A small image denoising autoencoder, trained from scratch: decoder norm batchnorm, batches of 128.
Rows from block 10 of the encoder, named by matrix and row number. Rows with one number belong to one attention dimension. Each number is 128 + 32 x the weight over the matrix's rms, rounded and kept within 0 to 255. All counts start at 0.
# v: attention value (encoder.blocks.10.attn.v.weight, 128x128), inputs 0-127
# proj: attention output (encoder.blocks.10.attn.proj.weight, 128x128, transposed), outputs 0-127
v.4 [ 70  81 122 173 137 197 101 114 113 108 149 117 109 133 135 124 141 118 100 132 134  97 151 143  94 141  78 157  85  75 149 128  81 117 123 155  94 138 124 168 116 123 118 124 155 127 100  99 120 146 163 116 105 133 154 177 112 163  88 101  63 114 130 140 168 118  92 122 112  94 113 117 129 136 128 138 147 139 144 146 175 120 134  94 119 125 119 155 108 109 185  95 134 116 146 134 136 141 137 138 133 101 178 182 110 178 149  89 156 108 111 104 139 182 139 136 119 111 118 192 100 123 124 130 135 100 112  99]
proj.4 [254 141 123  62 143  96 148 130 143 108 130 129 107 127  82 115 121 120 152  91 125 151  67 121 136 133 199 122 118 146  98 134 126 130 125 123 144 127 125 145 134 140 122 131 129 145  84 108 122 135  36 133 117 125 120  81 126  87 138 160 132 124 121 123 106 141 113 222 105 184 141 132 127 134 132 141 130 132 128  32  91 138 136 118 128 172 126 123 178 136 104 176  43 112 163  89 128 166 147 112 126 120 116 128 173  79 168 155 138 154 137 131 111 128 155 128  15 156 146 123 119 121 122 128 134 134 173 160]
v.5 [108  46 134 125  77 120 159 208 178 157 137 123 134 173 119  92 105 131 152  44 195 105 152 109  87 128  77 146 123  95 142 172 155  89 168 125 135 153  91 120 117 124 113 116 154 111 135 127 161  85 117 141  98 140  56  50 254  73 163 131  77 123 119 143 144 141 125 141 128 100 130 154 124 130 125 126 127 132 133 180 124 117 145 163 114 127 141 190  62 109 143 122 170  83 109 151 132 165  91 123 114 165 142  92 120 141 134 114 101 130 128 168 116   0 104 133 204 104 128 152 137 182 116  99 192 188  90 109]
proj.5 [101 157 131 167 183 100  65 120 101 127 125 136  87 129 137 143 133 129  72 122  99 117 132 116 179 126 170 145 113 176 107 125 110 142 122 129 172 125 126 136 125 104 127 124 123 174  56  26  60  69 168 130 144 129 146 220  89 170  97 127 125 134 129 134 109  71 136 172 114 141 136  83 126 102 127 146 118 127 130  64 128 116 129 121 114 148 111  72 148 170  98  70 116 151  90  22 182 142 151  69 126 109 135 187 182 141  83 193 117  97  96 123  93 143 122 123  54 154 162  88 100 106 130 132  50  57 255 155]
v.6 [120 102 141 131  80 175 103 133 136  99 126 118 109 126 122 147 113 141 127  91 126 127 158  93 177 111 130 128  96 111 149 160  97 215 129 144  95 119 159 114 147 168 126 126 137 106  78 126 162 180 144 134 136 115 131 179 155 129  89 137 116 117 129 120  91  70 140  96 138 168 107 128 131 105 133  99 157 164 127 131 135 129 135 200 140  98 149 146 136 118 124 101  82 136 113 139 145  97 151 154 139  95 121 115 102 153 124 105 145 113 137 159 174 168 113 129 189 133 147 153 121  86 160 116 122 107 123 150]
proj.6 [122 141 127 135 163 117 154 125 128  73 130 127 212 127 236  63 135 130 133 167 127 113 114 125 150 126 153 112 151 109 137 120 130 113 107 129 152 128 121 104 139  94 125 128 129 134 129 215  51 142  99 130 139 134 149  78  71 157 143 137 124 127 129 145 131 171 108 152 109 100 141 139 130 156 125 136 119 124 129 119  98 133 131 137 134 176  92 147 142 140 157 137 175 134 140  47 199 139 189 117 129 146 123 159 169 108  75 146 117 176 129 129 114 124 144 127 102 126 125 132 139 148 114 135 150 132 136  76]
v.7 [151 116 135 119  64 147 141 166  91  99 135  67 132 150 122 133 129  99 143  72 142 153 163  73 158 153 131  91 141 156 152 177 142 162 120 125 109 131 113 102 118  80 105 120 118 114 134 137 125 136 130 121 137 164 106 174 192 119 116 148 155 131 120 110 132  95 111  86  92 126 143 164 128 140 132 100  51 127 129 121  76 124 118  35 124  94 129 131  83 150 113  94 182 150 112 140 113 115 156 144 139 126  89 113 155 100 132 116 128 127 115 189 159 172 118 125 154 136 116 120 118 124  99 132 142 154 136 194]
proj.7 [103 130 127 125 170 105  89 142 144 134 129 136 199 133 169 147 146 131 103 148 110 112 148 137 152 122 160 136 191  41 111  86 102 137 112 127 154 128 133 105 147 173 135 130 127 128 130 143 113 190 163 131 185 129 139 110  79 144 147 104 130 125 127 141 137 178 151 157 182 140 123 118 121  73 128 144 141 131 129 174 152 131 128 196 131 138 155 148 155 115 156 120  99 140 100  79 194 134 124  79 124 137 111 127 132 152 101 150 125 150  78 135  88 122  71 129 165 126 165 138 137 145 121 136 174 112 117  71]
v.8 [151  96 137 128 187  83 124 170 146 163 128 166 137 130 148  98 124 110 161 160 126 145 147 107 110 132 137  98 169 131 152  63 118 116 142 116 128 115 103 120 109 151 119 140 126 172 123 151 167 127  97 131 194 142 135  88 184  83 147 122  84 119 129 112 128 132 136 175 166 118 156  97 137 104 126 144 110 117 103 142 117 121 137 150 138 129 159 105 141 131 124 171 184 124 130 102 127 144 143 130 122 127 102 109 113 110 148 140 110 109 171 131 125  36 106 120 140 131 105 112 187 157 106 123 170 193 129 149]
proj.8 [ 39 144 131 150  85 157  60 126 104 131 126 143  90 126 141 172  97 133 139 118 119 132 103 166 147 125 159 156  85 153 117 140 132 143 113 124 108 126 124 115 133  90 128 126 127  96 159   0  69 120 135 132 102 134 125 193 119  73  89 133 134 130 122 101 124 127 142 157  80 158 123 181 127 153 134 116 129 126 129 117 125 117 126 133 125  70  75 136 103 173 145  78 103 125 102 130 151 147 155 137 129 143 149 105  96 127  71 127 143 131  88 122 120 146 119 127 189 181 165 120 116 150 119 137 104  92 149 106]
v.9 [132 130 109 100 122 130 152 156 104 119 129 164 134 145 139  87 181 148 102 144 157 140 112 122  80 133 135 210 168  49 119 128 145 110 150 109 169 123 126 116 157 171 124 132 120 190 121 103  88  64 140 129 168 169 149 137 117 127 154 156 101 124 136  94 154 149 136 137 136 103 119 153 116 119 134 150  73 105 123 112 130 141 105 121 131 120 111 153 131 116 154 131 141 153 134 130 146 159 122 167 135 130 168 173 151 138 148 132 116 151 122 135 120 123 159 129  25 139 106 140 140 123  76 145 130 109  94  93]
proj.9 [158 161 127 171 126 120 111 127 147 168 129 122 119 134  27 172 129 127 148  87 129 109 114 131 118 130 200 117 132 202 137 107 114 135 128 123 104 127 127 169 114 116 127 128 129 119 107 120 218 127 143 127   0 127 117 121 144 111  96 107 125 127 128 148  97 119 122 117 119 190 133  63 126 150 129 124 118 133 127 213 139 129 130  99 123 123 136 115 156 133 117 137  78 133 185 137  77 133 125 109 124 118 116  82 103 119 150 137 141 114  89 134  86 135 142 129 196 140 144 172 115 102 120 130 109 111 215 164]
v.10 [ 95   0 124 107 173 124 154 121 194 130 121 120  78  47  96 130  75 146 197  93   0 152 113  95 217  73 201  27 107 222  92 197 116 142 144 132   5 146 155 164 105   0 120 129 131  67 136 133  59 115  75 121  80 126 244   0  65  68 131 105 159 125 139  54 116  99   0 119 255   0 103 226 141 131 135 156 255 123 137  65 255  19 136  90  97 138  88  35  90 114 143  26 177 187  82 187 121 217 120 125 132  36 200 101 162  64 126 149  84  95 140  73 206 166 101 132  96 122 152 144  70 161 130 136 166  40  52 156]
proj.10 [ 50 147 129 144 112 125 101 109  32 109 126 164 130 125 150 105 161 123  51 156 199 108 163 111 117 127 180 180 114  78  10 136 140 115  59 124 194 129 136 109  52 176 121 127 121 108  73 248 179  55 127 130 255 127 123 152 128 181  70   0  99 131 129 154 188 140 229 132 142 160 142  77 134 124 127 114 142 125 130  92  35 158 123 141 144 149  79 146 209 135 191 118 224 120  24  81 118 174 161   0 149 168 110 138 126 143 108  65 126 212  97 134 168 109 111 127 125 163 141 103 118 213 129 121 140 165 167 135]
v.11 [ 92  68 144 104 138 147  91 102  89 137 127 155  99 133 130 115 152 154 111 123 142 127 109 137 127 133 136 133 130  81 130 113  79 163 125 134 141 114 119 134 160 184 103 145 120 122 125 139 150 148 125 123 156 146 217 144 162  90 131  93 174 139 122 114 118 130 131 111 164 207 137 139 146 132 120 135 225 150 118 115 132 122 126 153  98 147 139 141 146 109 146 148 103 111 126 119 128 148 172 157 142 121 136 145 110 181 144 117 154 103 165 152 139 110 132 110 117 130 127 193 128 119 174 152 200  88 124 109]
proj.11 [188 155 129 162 141 124 172 135 167  68 127 132  90 130 106 110 138 124 175 159 134  95 140 109 133 125 174 134  89 181 151 126 154 137 117 123 169 129 123 144 131  97 122 128 128 121 117  73  64  78 111 132 148 134  99 136  92 131 104 120 122 124 121 110 117 138 135 213  82  71 133 116 129 140 133 148 129 128 126  84 125 122 131  99 129 138  98 130 138 170 116 143 181 126 171  90 176 122 154 151 125 130 138 120 148  91  73 118 129 152 155 130 117 114 109 128 118 227 170 141 107 148 118 133  30 151 153 117]
v.12 [143 137 145 129  92 123 153 134 129  88 117 121 130 120 128 127 161 132 136  91  68  77 140 117 126 152 109 145 107 171 125 139 135 194 100 134 125 135 126 108 108 147 136 107 130 105 157 106 153 131 103 131  95  98 120 160 108 135 144 137 187 136 139 144 106 129 131 113 140  89 140  97 144  85 130 133  99 133 131 132 180 119 127 255 141 160  96 155  78 126 126  95 144 108 113 195 129 144  67 141 137 125 135 157 161 163 122 126 139 132  96 106 104 135 150 144 105 137 141 171  89 130 133 137 111 104 121 160]
proj.12 [110  95 128 114 138 101  80 124 111 167 130 114  57 121  46 122 162 128 128 145 154 176 100 116 134 127 159  96  38  43  79 146 120 121 151 133 168 128 126 114 124 123 124 130 128  90 109 243  11  52 158 122 143 127 131  88 131 123  98  88 125 128 136 133 155 115 139 185 180 182 126 175 129 192 119  66 116 124 127 128 101 126 130 138 136 165 179 125 160 121 127 129 154 125 128  76 113 141 147 152 132 130 119 122 167 115 202 122 117 123 115 121 120 133 137 127 118 140 109 103 131 136 135 126 113 123 179  61]
v.13 [ 81  89 123 156 255  76 120 110  93 167 130 210 142 108 156  65 140 128  55 252 160 127 129 102   8 172  63 146 151  86 166   0  50 121  36 111 146 124 109 127 109 127 126 136 131 224 130 144 197  91 133 118 196 129 203 202  93  89 106 139 135 131 125 139  59 114 178 164 150 190 170 119 125 130 124 136 167 138 115 137  81 166 130  90 126 144 150 176 113 138 164 161 148 143 121  93  96 116 127 158 121 134 112 221  93  72 155  97 136 122 167 115  83   0 193 124 117 126 118 118 158  45 152 118 155 162 162 112]
proj.13 [171 176 124 117   0 188  84 109 186 171 131 127  34 126  53 238 126 123 222  75 160 173  65 197 244 130 247 118  87 191 151 191 164 136 222 129   0 127 131 162  86 136 124 130 126  77 137  91  86  68  69 124  69 122  50 140 163 218  94 157 120 125 127 129 236 164 133 159  62 153 131  94 134 140 128 105 112 131 128 148 118 134 127  94 131 123  53 138 101 161  97 184  80 109 160 172 192  83 104  80 135 136 188  73 151 154 129 168 142 115 166 133 131 113  91 130 172 125 175 140 108 171 127 124 122 148  87 129]
v.14 [ 78 129 116 135 187 136  96 127 126  86 127 195 138 111 133 149 126 105 138 110 122 111 166 127 141 139 111 133  51  64 121  82  76 147 126 135 108 112 134 117 184 224 122 123 142 116  90  78 111  95 124 121 131 139  80 197  81 212 110 148 100 130 130 177 164 107 123 169 136 122 114 127 138 162 130 125 191 125 137 159 255 107 132 216 106 114 147  95 135  88 190  56  75  94 109 106 184 107 180 149 142 119 222 153 158 216 143  90  92  96 138 125 118 108 159 143  75 119 135 113 130 128 124 109 111 179 118  99]
proj.14 [244 108 125  73 100 128 165 129 122 121 132 122 102 130 130  79 103 127 142 151 150 167  67 149  92 130 144 109 138 154 227 154 125 137 124 123 135 126 123 161 128  91 130 132 125 139  75  53 121 152 144 130  64 127 171  57 112  46  79 187 134 125 125  58  82 129 116 143 103 133 130 155 126 142 131 122 121 129 130  55  62 118 131 119 114 125  85 148 126 121 138 193 126 148 230  76   6 164  78  55 121 103 106 145 162  66  89 127 130 150  94 127  89 140 169 125 148 106  58 145 126 117 128 121 154 117 154 164]
v.15 [166  67 128 135 148 123 105 130 125 115 114  90 140 134 123 119  90 116 139 135 138 179  98  88 147 113 131 141 137 124 143 193 135 121 146 126 123 127 160 104 119  90 116 122 126 161 123 148 135 120 156 122 197  97 111  68 213 110 146 136  92  99 107 114 122 168 124 125 148 104 102  59 109  76 118 112 111 137 134 150 152 106 119 232 136  93 139 156 147 111  96  80 128 126 130 117 132 119 141 142 111 133  87  92 147 148 127 123 139 121 146  91 142 105 144 144 172 123 111 111 137 163 134 182  55 186 131 152]
proj.15 [ 43 148 127 109 118 110 156 115 117 157 129 128 156 123 203 142 115 127 141 144 112  86 130 148 136 128 179  81  79  99 122 110 117 125 124 135 133 127 123 128 137 151 124 127 126  99 142  96  78 122 102 127  19 127 138 142  98 103 114 133 122 129 133 189  91  62 129 156 118 133 137 228 132 158 124 161 120 127 128 169  80 124 132 138 128 156 136 107 124 132 210 146 138 146 114 195 112 160 172 167 131 109 126  91 106 129 108 161 131 107 101 123 109 119  61 127 107 142  94 135 135 102 124 132 186  52 118 124]
v.16 [170 111 139 121  96 135 110 196 133 149 121 181 132 149 104 139  69 126 155  83  81  60 136 147 193 123 164  93  79 140 175 118 150 196 180 138  81 134 102  56 105 156 108 119 140 135 115  81 136 144  94 137 140 125  69  98 229 129 156 120 191 108 144  96 119  92 179 108 143 106 147 133 148  97 140 145 140 116 115 154 134 120 122 233 135 118 130  85 127 103  94 121  83 125  99 140 166 121 102 152 135 133 126  57 141 150 149 166 115  87 131 158  92  95 137 149 197 124 106  55 141 179 133 134 127 125 111 196]
proj.16 [  0 103 133  63 116  98 147 134  83  79 127 120 171 125 255 116 111 134  99 191 140 164 135 117 106 121  73 155 167 124 109 122 124 129  95 130 255 130 122 107 163 100 130 126 128  80 139 122 103 129 195 124 155 138 165 133  22  58 103  91 130 130 131 148  94 142 103  99 135 142 122 127 126 194 125 134 113 122 129 144 108 106 127 160 133 138  93 143  89 167 163  67 248 172 109  94 114 197 204  95 125 133 102 135 140 119  52  89 113 148  81 122 145 136 134 125 144 131 127 113 129 130 122 139  86 117 173  78]
v.17 [119 166 128  96  29  98 123 135 125 123 130 208 115 127  99 124 165 112 153  19 128 126 127 126 174 133 133  50  92  95 159  92  86 124 139 127 133 146 134  82 129 145 147 134 127  78 123  57 111 109  87 131 132 183 102 139 198 156 202 110 114 139 116 139 131 121 226 140 168 112 141 170 156 160 130 117   0 148 131 131  92 138 133 192 112 128 118  77 113 104 182 185 109 124 103 226 147 121  81 153 146 136 145 109 139 137 173  96 101 127 113 130  89  59 131 139 181 109 108 110 156 159 165 177  82  65  17 182]
proj.17 [ 48 110 126 129 151  71 128 132 115 113 132 121 204 132 255  77 130 137  87 226 126 126 169 136  70 124  67 171 176 210 131 157 132 125 145 135 239 126 133 111 126  50 137 131 124 165 140   0  87  95 191 127  92 128 136 177  84  72  56 103 115 124 128 113  65  97 137 102 146 102 120  31 122 135 130  89 129 129 133 173 171 129 123 177 110  82 120 162  80  92  70  75 181 132  94  26  96 159 167 105 120 110  86 156 182 160 113 171 115  72  92 130 107 144  89 126 111 163 116 103 119 157 133 131 131 130 255 142]
v.18 [ 94 169 129  89 115 119 138 146 135 159 141 101 109 124 114 155 145 147 106 152 158 107 117 153 100 110 134 143 131 100  81 174 128 149  84 126 165 135 113 165 129 118 132 141 112 136 121 148 122 144 123 136  99 107 100  95 132 159 153 107 152 146 112 150  91 150 107 150 122 177 138 161 116 170 119 122 193 116 126 117 149 126 137  88 133 160 125 115 151 128 121 165 117 151 143 117  94 146 117  88 116 129 148 113  97 138 119 121 143 155 164 131 116 170 109 130 143 118 161 132 113 157 155 125 167 132  98  86]
proj.18 [154  89 129 225 152 132 125 125 136 113 125 114 131 129 123 100 104 128 122 101 107 114 168 118 141 129  88 152  86 180 149 118 150 126 178 125  76 126 132 123 107 113 129 124 127 132 158 121 182  90 162 130 149 127 144 154 132 135 143 139 119 131 127 114 158 105 136 110 101  68 129  52 125  97 131 116 126 131 129  43 130 131 127  97 117  70 113 109 112 103  63 121 136 101  83 104 196  76  82 148 125 140 135 159 134 117 105 104 107 137 184 135 149 116 101 127 110 149 121 134 139 110 131 128  91 170 134 136]
v.19 [105 152 120  90 136 100 105 110 149 140 141 196 100 103 109 145 111 153 130 101  73  76 139 145 131  92 135 155  77  98 145 108  90 105 133 130 130 136 140  92 177 142 132 122 118 138 121  94 112 104 141 122 153  96  88 135 150 166 115 111 106 127 131 149 119 156 122 158 141 129 117 108 130 112 129 130 153 135 120 167 202 127 130 255 131 108 137  87 178  68 171  99  79  80 119 104 154  99 111 140 123 115 136 117 145 167 153 118 110 133 129 116  60   0 191 139 130 115 128  96 138 152 138 135  70 128 100 146]
proj.19 [142  71 129 133 102 134 167 116  93 133 127 110 156 124 224  89  82 128 133 167 146 161 103 125 142 129 120  99 104 148 155 145 148 116 148 134 177 128 126 133 112 125 127 125 127 135  76  51 184 118 121 124   1 122 135 100  98  93  97 186 120 130 131 128  98  81 136 107  93 113 128  91 128 174 125 102 102 129 129  94  68 129 131 144 122 137  84 149  73 133  92 118 138 157 148 174  45 177 143 110 131 112 123 105 149 110  69 127 125 140 114 125 137 138 104 127  98 110  75 136 139 102 128 125 148 137 183 106]
v.20 [121 146 143  63  18 125 152 131 179 120 116  24 122 160 152 148 113 127 148 101 207 157 132 137 149 115 129 112 179 180  92 126 161 123 111 125 169 123  87 191 191 158 120 125 113 105 143 151 148 131 115 135 140 123 154 101 104 125 135 116 151 127 136 145 209 163 156  83 132 201 117 135 116 147 137 106   0 122 131  58 126 116 120 187 164 119 121 150 164 106 100 170  87  83 128 117  97 129 139 153 127 134 117 115 123 146 129 104 120 146 113 155 136 166 120 116 120 122 138 128 112 178 140 131 157 132 138 172]
proj.20 [127 171 127 224 187 114 123 124 115  89 130 137 197 126  63 155 132 130 100  94  87 121 144 102 131 122 100 157 139  83 138 127 139 130 168 125 163 131 129 126  83  95 130 129 131 124 132 181 146 113 161 134  64 131 135 140 169 164 162 140 111 126 123  76  42  84 150 195 149 102 113 132 128 151 132 129 148 127 126 191 154 121 131 122 129 152 171 116 135 131  72  88 207 107  72  85 245  95 118 170 128 135 127 148 127 178  35 181 121 108 143 125 117 133 105 130 141 176 132 124 133  90 132 129  97 118 138  46]
v.21 [ 86  62 131 145 137 160 110 131 116 120 140 115 134 134 140 175 127 173 113 148 211 145 100 133 113 161 135 176  98  30 147 136 111  87 139 134 121 125 104 183 109 112 116 136 115 186 103 107 106 134 143 131 137 170 150 128 185 155 104 116 125 130 135 132 194 104 120 141 116 151 124 161 124 181 133  94 168 131 124 127 215 111 105  44 140  85 133  94 157 155 138 100 122 127 131  48 130 162 193 170 134 113 123 126 154 220 150 115 157  90 168 166 120 246 120 130 118 113 105 102 127 147 114 113 155 224 139 150]
proj.21 [147 178 125 124 133 125 121 123 146  92 129 114 162 135 181  66  99 122 158  84  90  97 135 131 118 133 136 105 106 153 116 134 137 117 107 121 128 128 120 134 130 143 121 127 127 113 156  47 187 144 141 137 137 127 119 133  77 108 147 147 134 126 120 114  80 109 106 175  79 153 152  97 132  92 135 170 124 131 128 110  88 135 132 161 116 112  99 148 151 131 153 169 110 117 150 176 130 121 129  80 128 126 144 126  65  40  56 108 128 182 121 134 147 108 155 127  79 178 160 118 144 111 117 126 141  79  40  76]
v.22 [104 146 129 134  99 138 107 100 130 109 123 112 135 122 153 165 115 137 118 122 124 138 163 146 140 143 154  86 115  97 168 119 164 122  59 130 122 125 118 186  81 123 117 135 128  99 134 124  96 152 127 138 123 144 162 176 137 154 105 153 173 146 129 141 152  73 141  99  91 151 121 156 135 180 139 121  19 140 114  70 155  95 128  92 121 166 130 113 127 155 133 123  97 131 104 101 151 145 139 163 134 128  69 145 147 179 147 114 160 106 134 122 185 217 114 112 132 111 125 148 130 134 137 161 143  85 105 189]
proj.22 [156 109 128 122 166 127 111 125 117 120 128 122 201 128 185  65 124 131 138 159 106  95 124 145 148 122 110 155 166 105  71 142 132 129 166 124 106 128 126  80 137 116 132 127 128 103 173  79 114 125 112 132 211 132 121 142  67 126 149  95 135 128 120  83 107 175 143 160 195 123 126 183 126  85 136 133 131 125 130 143 100 136 130 183 124 106 139 169 156 109 189 140 164 110 125 129 133 123 150  96 125 137 127 138  94  66  90 103 119 167 141 126 111 125  84 129  50 193 150  99 145 134 124 130 172 179  91  75]
v.23 [147 102 129 139 162 137 127 102 106 131 131 145 130 124 129  98 113 154 136 174 138 137 104  79 126 114 137 131 154  82 102 140 136 115 153 120 123 126 130  82 147 160 138 139 117 148 104 116 123 123  97 131 162 139 124 126 139 141 172 129 112 115 129  82 138 126 160 149 136 103 103 126 113 110 125 124 186 137 128 143 150 156 128 191 124  96 139  92 138 128  90 189 184 157 156 113 113 129 197 138 113 113 152  88 116 116 119 163 122 137 165 151 119 120 100 110  84 123 126  79 157 135 128 126 120 139 139 128]
proj.23 [113 145 127 107  90 115 128 146 142 159 125 127 109 134 144 130 101 127 161 111 122 117 166 151  74 127 128 130  82 222 159  93 118 130 101 121  93 128 135 122 124 124 132 126 129 133 152  69 133 196 170 130  76 127 143  99 117 105  87 134 133 128 124 146 109 150 105 117  72 148 126 125 127 198 134 105 128 132 128  85 140 124 127 157 112  96 130 145  85  95 150 112 125 147  91 111 168  90  82 166 121 143 115 136 115 122 132  97 136 138  68 135 138 113 152 129 235 132 129 161 125 141 124 133 151 116 109 133]
v.24 [ 64   0 130 115 229  99 127 140 168 129 127 105  47 123  95 112 125 129 182 134  60 212  47  91 190 125 143  81 118 175  66 193  74 152 132 132  57 147 109 156 107   0 134 132 136  63  93 125  59 136 122 144  70 125 237  37  34 100 130  57 154 138 123 102 131 111   0 157 255   0 152 165 146 127 114 103 251 138 120  75 255  89 139  85 133 155  79  40  70 129 132  31 187 225 113 176 129 215 115 108 134  61 231 131 101  89 120 151 122  98 143 121 148 184 110 131 167  90 184 135  85 150 149 108 155 102  55 100]
proj.24 [107 145 126 106  91 155  85  98  89 103 125 150 103 118  85 187 124 117 133  93 160  62 165 121 138 125 187 142  76  89  48 104 131 135  88 146 127 127 138 131  79 202 117 128 122 116  74 143 137  41  77 112 255 132  70 164 181 179  93   0  99 130 143 112 175 142 208 156   2 203 129 105 133 113 109 142 133 128 129  58  67 147 127 140 146 178  91 188 197 135 193 154 218  80  50 108 117 173 145   0 145 160 132 186 204 125 153  80 135 210 120 127 140 118 103 126  84 154 135 123 131 155 141 125 143 153 150 200]
v.25 [ 75 165 154 113 195 125 135  78 107 119 117 168 150 108 143 148 159 114 101 107  85 128 143 133 150 163 136  61 143 105 120  75 105  90  76 124  84 123 104 132 115 125 127 134 121 131 135 133  87  94 122 114  94 140 113 132  70 178 154 158 133 110 121 157 137  66  81 130 116 102 157 154 138 158 131 163 114 118 138 116 161 155 137 163 125 159  92  92 105 129 165 116 139 152 107 168 117 129 169 131 132 123 175 188 149 118 149  97 147 116 141 116 145  49 140 139  32 136 118 128 153 124  95 132 150 125 114 104]
proj.25 [224  98 129 125 133 139 113 133 139 156 128 121  76 130  84 111 106 131 139 170 125 162 109 160  89 127 126 168 153 149 193 138 125 150 136 121 111 128 127 133 156 128 137 128 127 114 127  33 129 146 136 127 203 132 139 154 133  72  58 104 150 129 123  75 141 205 143 119 142 121 117 177 121 106 135 130 139 125 129  72 142 122 128 108 118  93 139 133 145 130  77 156  41 117 163  31  86 145  52  55 119 128 108 128 144 118 132 112 132 129 118 126 117 141 102 128 144  75 133 147 129 151 133 126 117 168 126 217]
v.26 [189 143 124 132  54 163 109 167 129 114 137  31  95 161 123 138  90 127 165  94 157 162 140 119 162  97 158 136 121 132 136 220 193 142 219 129 133 129 113 127 159  99 121 110 124  84 119  98  92 153 144 127 138 104  84 137 161 149 118 135  98 124 106 117 163 155  93 111  94  88  84  89 123 136 116  94  58 112 138 116 166 137 105 102 132  65 145 101 197 111 101  49 123 118 141 103 140 126 150 111 146 105 136  75 179 149 111 158 128 127 113 172 163 206 108 119 159 113 120  71  76 170 132 114 114 161 123 147]
proj.26 [ 87 100 129 105 182  80 177 131  88 120 129 120 255 131 160 125 111 130 140 128  94  95 146  86 114 125  68  93 173  79  96  69  98 113  26 131 162 130 126 112 147 174 129 129 130 176  94 186 205 200 145 130  59 130 158  48 100 108 199 133 131 129 130 148  77  81 146 122 127 131 120 153 127 118 124 155 136 132 128 187 116 125 129 196 139 169 160 129 112  87 152 121 143 155 120 173  94 131 161 182 130 122  97 134  81 126 120 114 124 182  60 130 112 121 161 129  97 151  78 136 155  83 121 140 153  88 120 105]
v.27 [118 123 151 123 154 125 173 119  96 121 143 129 135  83 114 178 122  90  90 135 132 140 118 122 121 103 127 104  98 133 101 227 115 142 104 127 115 132 153 105  97  50 122 118 114 157 106 146 122 189 173 104 134  90  47 123 151 115  91 145 153 109 111 144  99 169  92 113  69 105 132  97 124 141 123 116  78 113 113  95 141 101 129  93 142 135 116 156  74 129 157 113 167 148 140 157 103 136 120  98 108 147  70 116 142 102  95 129 131 152 146  65  95  57 142 138 153 115 114 109  86 133  97 133  60 140 137 161]
proj.27 [193 117 129 104 113 110  93 136 167 120 123 122 158 130 161 163 104 125 136 110 106 139 139 146 174 137  99 121 134 119 167  67 115 128 137 135 125 124 129 118 148 171 133 125 124 106 157 110 178 164 122 119  99 125 143 122 139 142 127 136 132 130 135 150 148  92 119 127 161 122 138 158 124 108 122 150 137 133 132 185 102 133 129 155 124 124 156 103 166  89  84 151  61 146 105 133  93 101 127 193 131 102 127 122 139 158 255 151 122  54 127 134 123 106  90 124 108 116  92 169 134 142 131 124 197 113 104 123]
v.28 [122 166 123 102  82 183 151 131 130 127 115  86 139 133 111 141 136 115  95 149 125 143  75 166 120  97 149 119 101 138  87 198 171 145 119 138 127 112 118 151 108 125 136 120 107 144 104 131 131 127 159 139 121 152 115  66  78 124 129 150 170 116 117 156 119 142 119  93 139 110 108 134 128 126 127  97 131 120 145  76 122 132 119 153 112  89 111 185 100 155  97 121  61 152 124 185 129 112 114 136 120 149 117 120 150 159 120 140 184 147 108 134 158 240 128 130 112 138 143 153 153  73 122 138  71  82 140 141]
proj.28 [123 136 126 164 169  96 165 115 142 106 130 114 128 125 126 115 159 126 110  97 140 130 149 114 138 131  82 148 163 107 147 115 102 115 113 128 134 128 129 159 144 142 123 131 127  90 195 245 111 119  91 122 120 122 147 163 176 189 155 110 131 128 136 157 141  93 105  94 150 137 141 145 129 101 119 132 134 130 128 222 141 130 127 109 138 177 155  88 154  94 136 173 156 117 144 129  59  83 129 155 134 120 121 146 126 124 207 117 132  78 151 129 153 115 119 128  93 106  87 160 144 139 132 128 143 124  75 148]
v.29 [144 106 108 130  82 124 121 112 111 136 104 141 114 149 126 135 130 146 135 103 114 163 105 134 173 153 118 118  97 147 143 135 133 139 140 117  84 148 109  83 142  83 111 121 143 134 102 124 126  95 143 122 110 148  88  80 146 131 104 142 155 140 128 157 151 114 118 119 124  87 115 118 113 120 132 139 170 126 149 146  84 146 116 145 107  82  88 156 124  88 116  56 126 169 118 192 160 109 162  96 143 125 146 131 121 103 118 121 139 120 133 163  87  87 106 144 137  97 133 102 116 120 149 178  74 131 141 140]
proj.29 [ 93 130 128  62 157 121 151 134 136 112 129 125 234 129 132 114 158 130 156 164 153 120 131 140 128 131 129 132 233 115 156  77 109 132 110 131 138 129 131 144 152 138 132 130 130 126 138 112 122 107 156 122 113 125 108 156 155 132  69 133 144 129 130 142 148 127 125 105 145 114 119 162 125 103 124 158 138 131 126 140 148 117 127 178 124 139 176 119  96 149  77 115 151 123 107  59 133 159 153  74 127 102 102 123 175 139 155 138 137  82  76 129 115 124 183 129 134  77  77 111 127 144 136 127 149  82 141 171]
v.30 [123  71 128 132 139  89 153 142 120 124 143 166 142 138 120  94 126 134 129 104 158 102 168 148  81 145  99 178 129 121 137 123 129 115 116 120 157 151 113 127  89 131 131 132 112 104 148 144 195  89  92 133 109 147 133 155 193  57 160 180 156 121 112 103  80 112 120 120  84 141 141 195 130 154 125 144 201 124 108 171  76 147 121  76 115 164 134 117  57 169 128 141 184 177 112 146 156 163 107 112 121 172 104 135 106 130 136 136 125 125 132 177 137 166  93 144 147 139 146 168 120 137 112 107 212 132 104 122]
proj.30 [154 160 129 170 121 157  61 132 130 133 124 136  72 130 123 148 169 126 121 141 147  97 127 123 184 125 173 118 143 167  68 138 129 136 139 120  93 127 130 115 116 103 125 123 125 177 100 123  42  79 201 129 218 129  99 158 100 181 115  89 119 130 123 118 189 156 141 151 174 135 138  47 128  92 137 103 122 124 128  96 166 140 124 100 123  76 107 139 176 168 188 107 129 104 125  35 117 124 137  51 124 143 153 152 151 111 109 109 114 112 102 130 124 128 176 126 142 170 193 101  98 137 118 127  85 122 205 100]